{
  "arch": "efficientnet_v2",
  "model": "image classifier",
  "dataset": "rendered rooms with furniture",
  "train_examples": 145000,
  "image_size": 32,
  "crop_scale_min": 0.8,
  "horizontal_flip": false,
  "translate": 0.12,
  "cutout": 0.25,
  "targets": ["count", "wall colour", "floor"],
  "num_classes": [5, 12, 32],
  "norm": "groupnorm",
  "activation": "silu",
  "weight_standardization": true,
  "channel_attention": "eca",
  "drop_path": 0.1,
  "depths": [3, 3, 3],
  "kernel_size": 5,
  "stem": "deep",
  "expansion": 3,
  "widths": [24, 40, 72],
  "mixing": "mixup",
  "loss": "cross_entropy",
  "init": "torch_default",
  "residual_init": "none",
  "optimizer": "soap",
  "beta2": 0.95,
  "lr": 0.0036,
  "beta1": 0.95,
  "shampoo_beta": 0.95,
  "eps": 1e-08,
  "precondition_frequency": 16,
  "max_precond_dim": 1024,
  "merge_dims": true,
  "one_sided": false,
  "adamw_lr_other_params": 0.003,
  "grad_clip": 1.0,
  "steps": 13000,
  "batch_size": 128,
  "epochs": 11.5,
  "lr_schedule": "step",
  "warmup_steps": 650,
  "weight_decay": 0.02,
  "adamw_weight_decay_other_params": 0
}
Rows from block 2, named by matrix and row number. Rows with one number belong to one channel. Each number is 128 + 32 x the weight over its row's rms, rounded and kept within 0 to 255. All counts start at 0. Numbers have three digits each. After the name is the row's rms in percent of the matrix's.
# convs0: expand 5x5 conv (model.blocks.2.convs.0.weight, 72x24x5x5, standardized in use), inputs 0-2, a 5x5 kernel for each
# convs1: project pointwise conv (model.blocks.2.convs.1.weight, 24x72x1x1, standardized in use, transposed), outputs 0-23
convs0.0 101:128153138165146166153102083045076077078083158159128157195187136155167121200121166155135117137145089128144048127121205094124123160144162129126153145161171123155201124072100111121059137103063104096164121131092148157109150075097
convs1.0 092:144153128159151093090179107101066088115121132106060124174166122096147126
convs0.1 109:130122094106169124122131135093088095161116173148152135123070102124146133148147080090115184122146135135165144128127095128161125094086155110078144111175152110108107146125101102081093110088160120155189155109068167133076120119164
convs1.1 107:083072112086138109173111112128114169212119162123130119110103105171110110
convs0.2 092:187145099153135156159120153107142107027085100122110108127116111111173146161177162159168139146125135095133150146112090119095133138086108146168163067131149107089113171139100128105160088148076145144117171169112095086108122076111
convs1.2 106:168135190161141169178172117164106139120126187125158117142144114166152178
convs0.3 099:127141092129132124123145136132128095173144166141076082018070168149158158166141118142166142160140140145120108121176187163103110065092121156154138161065108147153138139103148123120114072172198145106147121125096099124134094131106
convs1.3 087:109126115130122087145122117101131119114128134072118197166182153052169148
convs0.4 088:123137129103152136095173063162140165167025080156149091090134120120152126155097100108080121160100106106111127119113153101153150172122142141124103079133129127154133128133107133127141133117151126131121133190121075094165156142088
convs1.4 113:139150125101140120146179178126080151123158066143141112176144073112086172
convs0.5 109:094164102164142110153093170086082126056107102151100129176119105081131182052124098163129156187185130126112127153174150114128145168179105120146174145125138164117153070120145086097133106090164143102105065068115123143048119131159
convs1.5 087:155113088134133171162113086124201135105103135107137095107087123143068075
convs0.6 099:169127143135123140142113153112132123089047055104139093115123159146097143115170143142145110059188187130138181142060090121093112150133143156112084141147143116107130146151139180149149156122079116089118147102078168134138114124113
convs1.6 111:123140136138143104180161137086143110097146123152021129128130121130084172
convs0.7 093:156095156161171138172128165121094092094088075117162061105118155121103140126121159129180158097177101113166169086093115153152130093138124095107140155132142190111135137106134115110150093121030044086073107126097107134137094140093
convs1.7 107:086071128137140130099148146068193126110082099115113121109081147109102176
convs0.8 087:109141131168163137164089084104137128069106147116137134146209130127110142176139170113139119135167166163149107140091172137122116174125103141131140179139180130120115163103072096112166125081106134153132119136093122104125163099047
convs1.8 092:155213115157087118099137105156086128164152107176184113139137154139118100
convs0.9 092:135140111139085123137182187158091111081081102070155078116055171114138081129151150135120116164162168204107138146102100113073119092119099124126151152135144084101147136159152166128148211137197094118146110102106154153097129140094
convs1.9 090:143133084134147106119185106123086117087127098069144172084160115092162084
convs0.10 109:141121129119152131079136126113097179145094142176149109116124101110120175098145130106137148126120093142097132113057189077132150169161190073114076099088119101121071165126071094100064196161156160142151156114092154124155151114136
convs1.10 096:109157098136150214103150103099138157129120150066143121105089094117163084
convs0.11 108:143172113160118074143104156093155129225116075068102125082142115108108134148095137087128156158181103106146130097010097140124143111121122123164128117093157155129128125084158112144119135117173112115122138163119000141114128147181
convs1.11 118:088170107075087162148218178096129126136125105133107120147102109126136105
convs0.12 106:137128086143171108155067066073165144141043221136072139101087097087136149100137129066128067148148122110105096155214163133085055039072164150167062156128141128117166109179109145143104113189196116147057073156095125175091119151142
convs1.12 095:126123119130122131143135167066149116129049067149202126093137107139144129
convs0.13 092:100107104133202107168075165169142145138084154146082128133109103097092163151137155162122128127155162106133202172126115118165105117168172086147125117111157152163105044114154160143098142096123080062119141104101152126136127121125
convs1.13 093:124146118163087081101080137119085182101139144150103108070133094068113126
convs0.14 096:115125116110158145086132110110137103109164132129104120116087166122134072137122103141104129128136136198160199098087207167151177090088116078154167128166181113113106102123194132141055124173141140085142136216152116131107137131158
convs1.14 120:088095150133127138177122121174118053121095120138132095151101165150198148
convs0.15 101:075129093138140117066098144134146115151141075179144116131060111142248089108072118118100117125114113120127132108113147188129158149113198124092121122167108133131098169105134111117147110097171150119095134098144142120112155170152
convs1.15 096:063111100138122106136120124120128108108140122068151159145096140114088223
convs0.16 108:131127124105101098102163150102096041169200101150150174065086190127153122124138121147127113156128098068133114028140153143118152178122098175136109086121114130146107132183070048138129092123144135126138142111128104098127089119132
convs1.16 109:130121155163197145097111136135107076147154101182141108073111140133063125
convs0.17 111:120143125104145105162162110128117182136092060147135149074087145118127126108104164151123084149214132122107114120003113114121086112187171088097147137137123169117158156125116141128117114156214109070107160191090113100127117140126
convs1.17 089:147147112126173091130129095135144102166148076210133091136115185101161140
convs0.18 093:109134118113140157134143118130112066085128014118146143152146156146111140137118110175165124132164121152148135070101068096165175183151174149122114108087162116135101120128157102105122150103135123139115142092130111144160182120180
convs1.18 104:160116094161166094133192122127084118128103089092168169119139104065147106
convs0.19 099:117112110078119121171133175129168162108134143089164145092131133178133111156101184108152124174130095127057114107112109105148141171136139176145086150128118109137146115112102116107110160201153089116195156118118141131124123116152
convs1.19 104:131104069068160125174129153174134081105121115102086114194124124128100146
convs0.20 099:089132151089105144132145116144149123200119108053105128100147103109118141149134120082137130093132090086106148192144160113088173130156107141194131096068096107065125127078125161135151150184137057121125148114131106137119168187126
convs1.20 103:090122109144158166118159104114124191155199143132154067096145176125148130
convs0.21 105:112129128103106120158086106140117139068117137103097156153168192117165137126136152119168128094135110135150165120135109088103149195232189105127129167104112146094143120107162153097161104056058114197167143232104115084163126180169
convs1.21 114:136111160116141073173108109081115117137141082127088169074110155197134130
convs0.22 101:157130166138114121112106082109073168159176123085077143126093115134105121146136135126119160131140117088154089126198192139136096053071107157163133103076096131108109160101145160118119093116188150117154081107120137148164084097097
convs1.22 091:137086082063099083164079147089153094142130159162114130102116148176137131
convs0.23 110:114154112121072042044069103054118125188181133178114142188102120116109104082127089139133094105138137058134108137125136083196142147140183166180121127140128155145140135086140124097123132126053157139131127132128127122111143127147
convs1.23 073:100163173135065134070160115128094148109128148146153138195128148096148079
convs0.24 096:137151141110140205099078145138194117092132170157150131121100154142131099127126099157134182130192141111141113058161096099101163147122114122074153114129107169124099136132134168098125124092168115117109122115128113146127115152134
convs1.24 087:145152113180077154062113112160070143128106109162116091189121111136106126
convs0.25 101:096161125104131154064135123142110103017136156107055070100117140108131191165067073065118109078104165135100066111168140096108163092157162112159149116111115114141100113130122085080129138075148137135108152164136110106142105060123
convs1.25 112:150160136136111099106082147163116146112161109192133068188171108101098140
convs0.26 105:142100167116115129125133106153112104145188089146138086178089151165105154083134128146107078124139172142135168142122122146195164109142132151178082115141123097135143114147143141114160212107077131106127131110082179086117165093081
convs1.26 103:095123136117099142099172091130066084116149097126150047149108171122149150
convs0.27 100:142121124136116101164119134103162146085075129102206162114135091091156146109123150131184095140123059133200114197197079128129090147175181121118076080117151142120151134069149117129129197131149130115096125131140100143109127124160
convs1.27 098:148109123091070102152127168099108091132131105157195118082096167162114165
convs0.28 106:094098159162092119119107164092063171078147089170171109104115086097117167131125141123151129142126145155150132183108174169126157075078157162174113129163089152154147166153173125164122097167093163117100134108137138123168136088143
convs1.28 103:161183132121130118129129128116092170091131107186144095126171122061141064
convs0.29 093:111112118125091136159138132149120115041138103111162114132152110147147138087158116150154156082057008066075216121139119054181188128102144116170096104103051102127089115094104062147098104124116086120171169162153175162138146147117
convs1.29 075:183065119149122141117184158080091131186105115124131121123147148065133120
convs0.30 095:138120114097147058057109154130140134148193084128117107104134133111090110077092105068106141040086121080141125158148133184077115181074176076087109070119102177164137136167124088068137106098138122138142128114079109118123148130125
convs1.30 095:076128087180123146146180154092093129112082138132110147146210112114131144
convs0.31 103:092163108131083132135161140131140145177208156093141119081098152138158107096141093162150140128097151112169152103000075130138169181144162069114114100154125146083112112129094124105138145126127144179102133169119114109089131095165
convs1.31 090:105191125159078097135152072127156106105105102160165108109192094141135144
convs0.32 103:109139119106136121079124153120144089045181156157060136175080089168105160114134093155144113139162119121125114135056138167138114088175149117126133132116098147133138128143213113033099105130115109137158144101125164107144169108127
convs1.32 114:123127133147210139113146132162119062122133105156128100082093164111067145
convs0.33 094:117153118104116144128115060088089145069122103171056140119099117140105130053136134143148160126086100112107151092146178148126126100095177101097113119100104109155177125111162059147132096167133101126135085149100164145180187143193
convs1.33 090:127144130132141131087207109135074132124207090110181114101153116134141142
convs0.34 095:099126121131085116130095098094083148157137105115151141184125145137133135127125142163110183161183126148174127123096134154206118155136146066046078077108150118130127129129062081091128117137182118099100134161128146105101108126119
convs1.34 105:118128092163179130155095166138091149093190131101167079147084117142124170
convs0.35 110:124119166098158125130135128124136154157076122131146081087148149126104123112118147099139153134108092164155151176188151105143115085097126151141157144140142194054131138082104180212125105212161137058156135147081111129107149130124
convs1.35 118:110109140193199120101107129147124089161150119116084135097124157145056140
convs0.36 109:157081123111160122197039181099115084097082155175073141101129110144121138118174111171171037108169087151134156079172105110166078178178113087143125132108080157117120100067171151159086136151156066123085191134088133117127163101096
convs1.36 084:126127071153119129121149182112113130142165098078093114168192070105129153
convs0.37 109:122111150113109122119065110150071155251125130176150114096103104097103101178125131132090138145197160123108072092252164107125141152095102069108101117143129132127118149153156141096103221136127109129154144080092113196148125092133
convs1.37 104:067085122164125152154182153116146097155133165148180105130152169141133186
convs0.38 108:156143138129137097112133120120081104104117107166093052131086136131165141174150117157164153107120140167140121094143153142162168139089111129136170144180114109154132141172089103118136102110171158131132147158126102137122158107071
convs1.38 103:124131122104096085175116163076135116112131139158085120061096146159117195
convs0.39 101:100110132146103099138128116082182140069132168086102105071054126159161149084137176142098132086108108099112139142141170138138119110201153100144158156072143103089139167164125140106149124137109097164157195173170077161076094080137
convs1.39 099:072112135164109155075154167106130109100107125079155094127103056104111158
convs0.40 085:156139170119140173150124130107134158100165083119131174158111129109093039119107167175237169155163125162095099073027107114111127124126168123139150154108125158174144076124117158149112077089089159038114138114100085116149091113114
convs1.40 087:168137162073149163170080098118112125198144096089150117088133140107094134
convs0.41 097:132138142133127109150127098139088158172098121167150122089051141142116126122143144096184150140171182122077079147150090113147121103079139110161178151163092114115110175119123152171148080171040125151092149124145104117126119124119
convs1.41 101:122123170187115149137126156162104078102075051131136095149101143154150108
convs0.42 092:142129136115146127081058159100150076039102173158110078131125054152139141095088139121155137159156093080106170182134151129160122139128122122138137142167089108159068117155130137097129083124155123143083139105164213170161137097152
convs1.42 122:076152114072148155166167169108116113170181118109113159153077146117146163
convs0.43 103:154076134123102157161113139153184133128143113111086047095127120141098085117194180095140124126156096131142074063116108133118141150129111156133036126107118180121138072097164117091101055110004112102072122120181173096126129136150
convs1.43 119:111140160130137175112127098083137112193094123136121103086058124185113096
convs0.44 101:124123136117148079111155109052157177170172089077100092115099100119148148119076099112153159137128127093123076107132150140117125158086144157155131110134173132120115153118149111072098176086131128148140113090069108169131119099091
convs1.44 112:146097071146145150127165091095139146117201134098141076125093110070146129
convs0.45 106:131137119123140179191174117086174117149144165116093138152123135116129119127122159145168127178129137141178155090156080148108136142136101108127110137109134123110104082139108119155124112130082194139116088149133134118146206133100
convs1.45 101:097078181110162131098109128140088095069134171191137132147130138097173121
convs0.46 101:133099147127140119198120089142143069195115129135159073132176098114179111069150178106112149120135142159182156106105192151119205152125107156125125086127107115125113079132159083074140149122151144116117125096095148162128142108142
convs1.46 092:105180121140066181095122132153109166107168101113132097058119138105094137
convs0.47 088:084127186154116094122109108111091149230090091140168180072100106094130135141159119123116116150145142215131173113134098086143127136120087134123146134135087157133121084085121179127132071134178097142102113145162129127148071165104
convs1.47 076:084128144085145117142151107139086069068121163192084115131132111102166124
convs0.48 107:109170120121153065147109133089099152195094136088105160083080100110142087129101161117124114130099220165158106083142106144106108099136165128089138096176095139155125089142086095163164129028079135121123129111173088077161195135143
convs1.48 108:113117142144095116130156103094112091099131141104157057079102191104146183
convs0.49 105:143169138122169095068201137149152165197158122116154143114166157136100160108136119153113144127119175112101119152121126132095091111097200118148141153124120152110144052129153085125098162175194150078096147114140164095090104102159
convs1.49 092:109118101106129093156137120115091080131101124077106087108091127210082158
convs0.50 099:133134122135109142155176102160104177186134071098129110105163115135136080117147143104144118146153204178125147138029103174046172143173086148088094136136134100134121137118170145161145114106208141114144100124177131145110157113169
convs1.50 106:182142117142100123094117175080106160157090064115153123149157101137114187
convs0.51 101:146136131134105073087063132137132103051175175160114059077140215107141121131127152160160132113127091080136163161112045083101225220199153118161138149158137140111095161126145144115136124131122182115154111134046151140128140136125
convs1.51 097:119152107114168126156165145067169063149108110122190110129148112160161163
convs0.52 100:097129167148119123093150152110046099042117102126036116103141157118118123107088128107120121164106141079140066066072104127064110174141119110141146075146148155129120158140095105140156209114086075138163126072122146130106134139143
convs1.52 092:164152125142099139125077166094136187152136104104134145122200103117076083
convs0.53 098:153147098150151095087147108148126117092115117146145093149118089094169143121120107098114102093073083128109163227224204181132117107096113173109118089135140142128119106150120153125112160162183121184121127100109145128135131161149
convs1.53 101:139133108161149095127153097073118109210081095139129074123136102123170156
convs0.54 098:086158155102174121164184102151087133196076080095135139121185096109157131109124155185191173104096166086124092081078161111118112106134150137082082091121148154136144126155092152077162158110162106091119141118106109073065154152086
convs1.54 081:118174119101108180107088102127128129136076108130141123165128099041128078
convs0.55 089:113113063123136111137140093141126159085054124131132148093131113089087137077148131122065107157116104137148084150116138124131147162131118095102127104130128043129144145127157117174192133140084081095133126141126145173159138120102
convs1.55 110:174177178090159121163153148103137105101175102189165131148119132082109136
convs0.56 090:146144124182171146153096113129099076016000028189120100101119071112118089104136131113150134106082076105102129140139142126152147123115104133121140109140139129183128151129130133127147124124157115066158157134105111122066083109115
convs1.56 115:093151084144117125162179124179155113057125086112141162104155163172117112
convs0.57 090:110130129159108076082077087081152107172150156119130117132116075111141145135179132122090132169078122137104169105132107089196142139136120113072068083110032111098130125125168175123071107126122106141105155156153128125087080135126
convs1.57 088:093135171148106073120169119080132109136096116127165145149142106078049112
convs0.58 106:134132117082094176147148129135097087191115120090111126122093144170069132092118090126133178080104106121116096144090101128152176147133146112133139179102101140151104152140178112110135138096144105125143133101145104092152154182125
convs1.58 098:118139116110109159129126146083207103155136158116197156182115090155149110
convs0.59 094:089096111165092141128116123163161145046178126126130099147146116117097137150094095098111140141097069139106108120197136120124176115089097169149142111112140149115135171092138035077125066130125140185118105142103204111130143099145
convs1.59 088:135065091086098113138155131148143072094130145117122041126101115092141141
convs0.60 110:095116144135097125079118158156159148097152122118174111100144097155131099117110155134110164124128130113104145139119215134112084100166106132117086104149153150118109104100131084124123171174150138082088139214127126097108133100097
convs1.60 090:152158148084140138128152055095122100121082141178145160103073148125160090
convs0.61 100:119122163175114095108162143173154122127147075188133161111111126111128082136084131160143098134167128095131127172162135119109161152165118060138105146116095102129180130140133131139148090148064153131093095128187159127100109136061
convs1.61 094:125132154070169161148185160144139091130118104055124122147152083131112173
convs0.62 091:121148144099147144107098057070137126091129181118153105174151146154095110116181124088127111101136117123178145152127148098129165119130154120137132125106153161168162199085110067070028171109153111079143104104166133131142111073104
convs1.62 085:082161087131092117140156146144208099061134119131135143140146178153095135
convs0.63 112:095150128121141104166156130114076124115132121101136176175117158077101111094170146169158156150124101131134107173094132123098138099089171140131125104110083121143138100142104121146117159134181091130117099129136168134155131124101
convs1.63 102:110108095184107128115121128155137143173171132106074102175059120162095154
convs0.64 100:153137116076136144119129080138121104112131087133109203123082124124161111099109121173182162122106098123140150070073125148115151137105143096141144155104136160082121142160131108142183125105065179161148123197131105113118086138098
convs1.64 103:149169180164163124098156178145137170166134140150138087092081177106137154
convs0.65 092:142148128134098142106105127160118128036148114145105023115102171128115147109139094109109087163124127128116149120105121137062101112160155091157119146105100097074171134133140107118129159206171087092137125125096103114174130131143
convs1.65 128:158094077172074113089089080153122142141144164116132108090135195127109116
convs0.66 099:121158130109109121107124101155089118116107180145103114095081134147122173114176160107144172090101098083120093149198139084132095129151106116132144130087153098136108147138178121162122087095107134096106132166133059052109121123078
convs1.66 096:090147113051108101120092123074119157140143117108157120126159148084058111
convs0.67 101:171130165074116115113125035171158114105053128121128030099138127132097105120160178179169155129111118168137139152147156060112167158157164139138151129179114088146110132117111092155104158086146164099113121117145141135114079110113
convs1.67 113:092176095128125153166147197073160139125085103123091116108163082120108107
convs0.68 096:094165070155086139105075110165150162046140119152138164169165155148110127086139135132107130164097123108092126078091164145163180123196173143155063080110077136105144118128149129076133152118063100143176158137142131120100136156130
convs1.68 074:180159144148115086189118167148053115108135118102097132139182115155152120
convs0.69 105:155136139086137188125134171112179165101163134126139156101127147130152106123123120167119175170151109153143143172172087142114127164083125126155116116117134178110115157106143131071093109125124124116103116124076163065094082134125
convs1.69 090:111117104111076146089159183148129128126115079090118084111204110111089120
convs0.70 102:063148165151128120158193202208093064000033111142147084073139107158151170126125141134146128142118139146097116091179143139179139151168147127112076106113109103127147086147173097138195114106069028096104181130089153096131145154088
convs1.70 099:140101155124132096105170143093082104104080198151138141172132137190147102
convs0.71 095:103146086134186131106069108108152104171235157109114165098078126125061087121139110129125170140125136126121099128211217211118161123096112148126102105155156142110095087107072049122195154132170130134151107128148109119149158101155
convs1.71 111:155127156154171055154165104131099130125154081101067166119142142160154101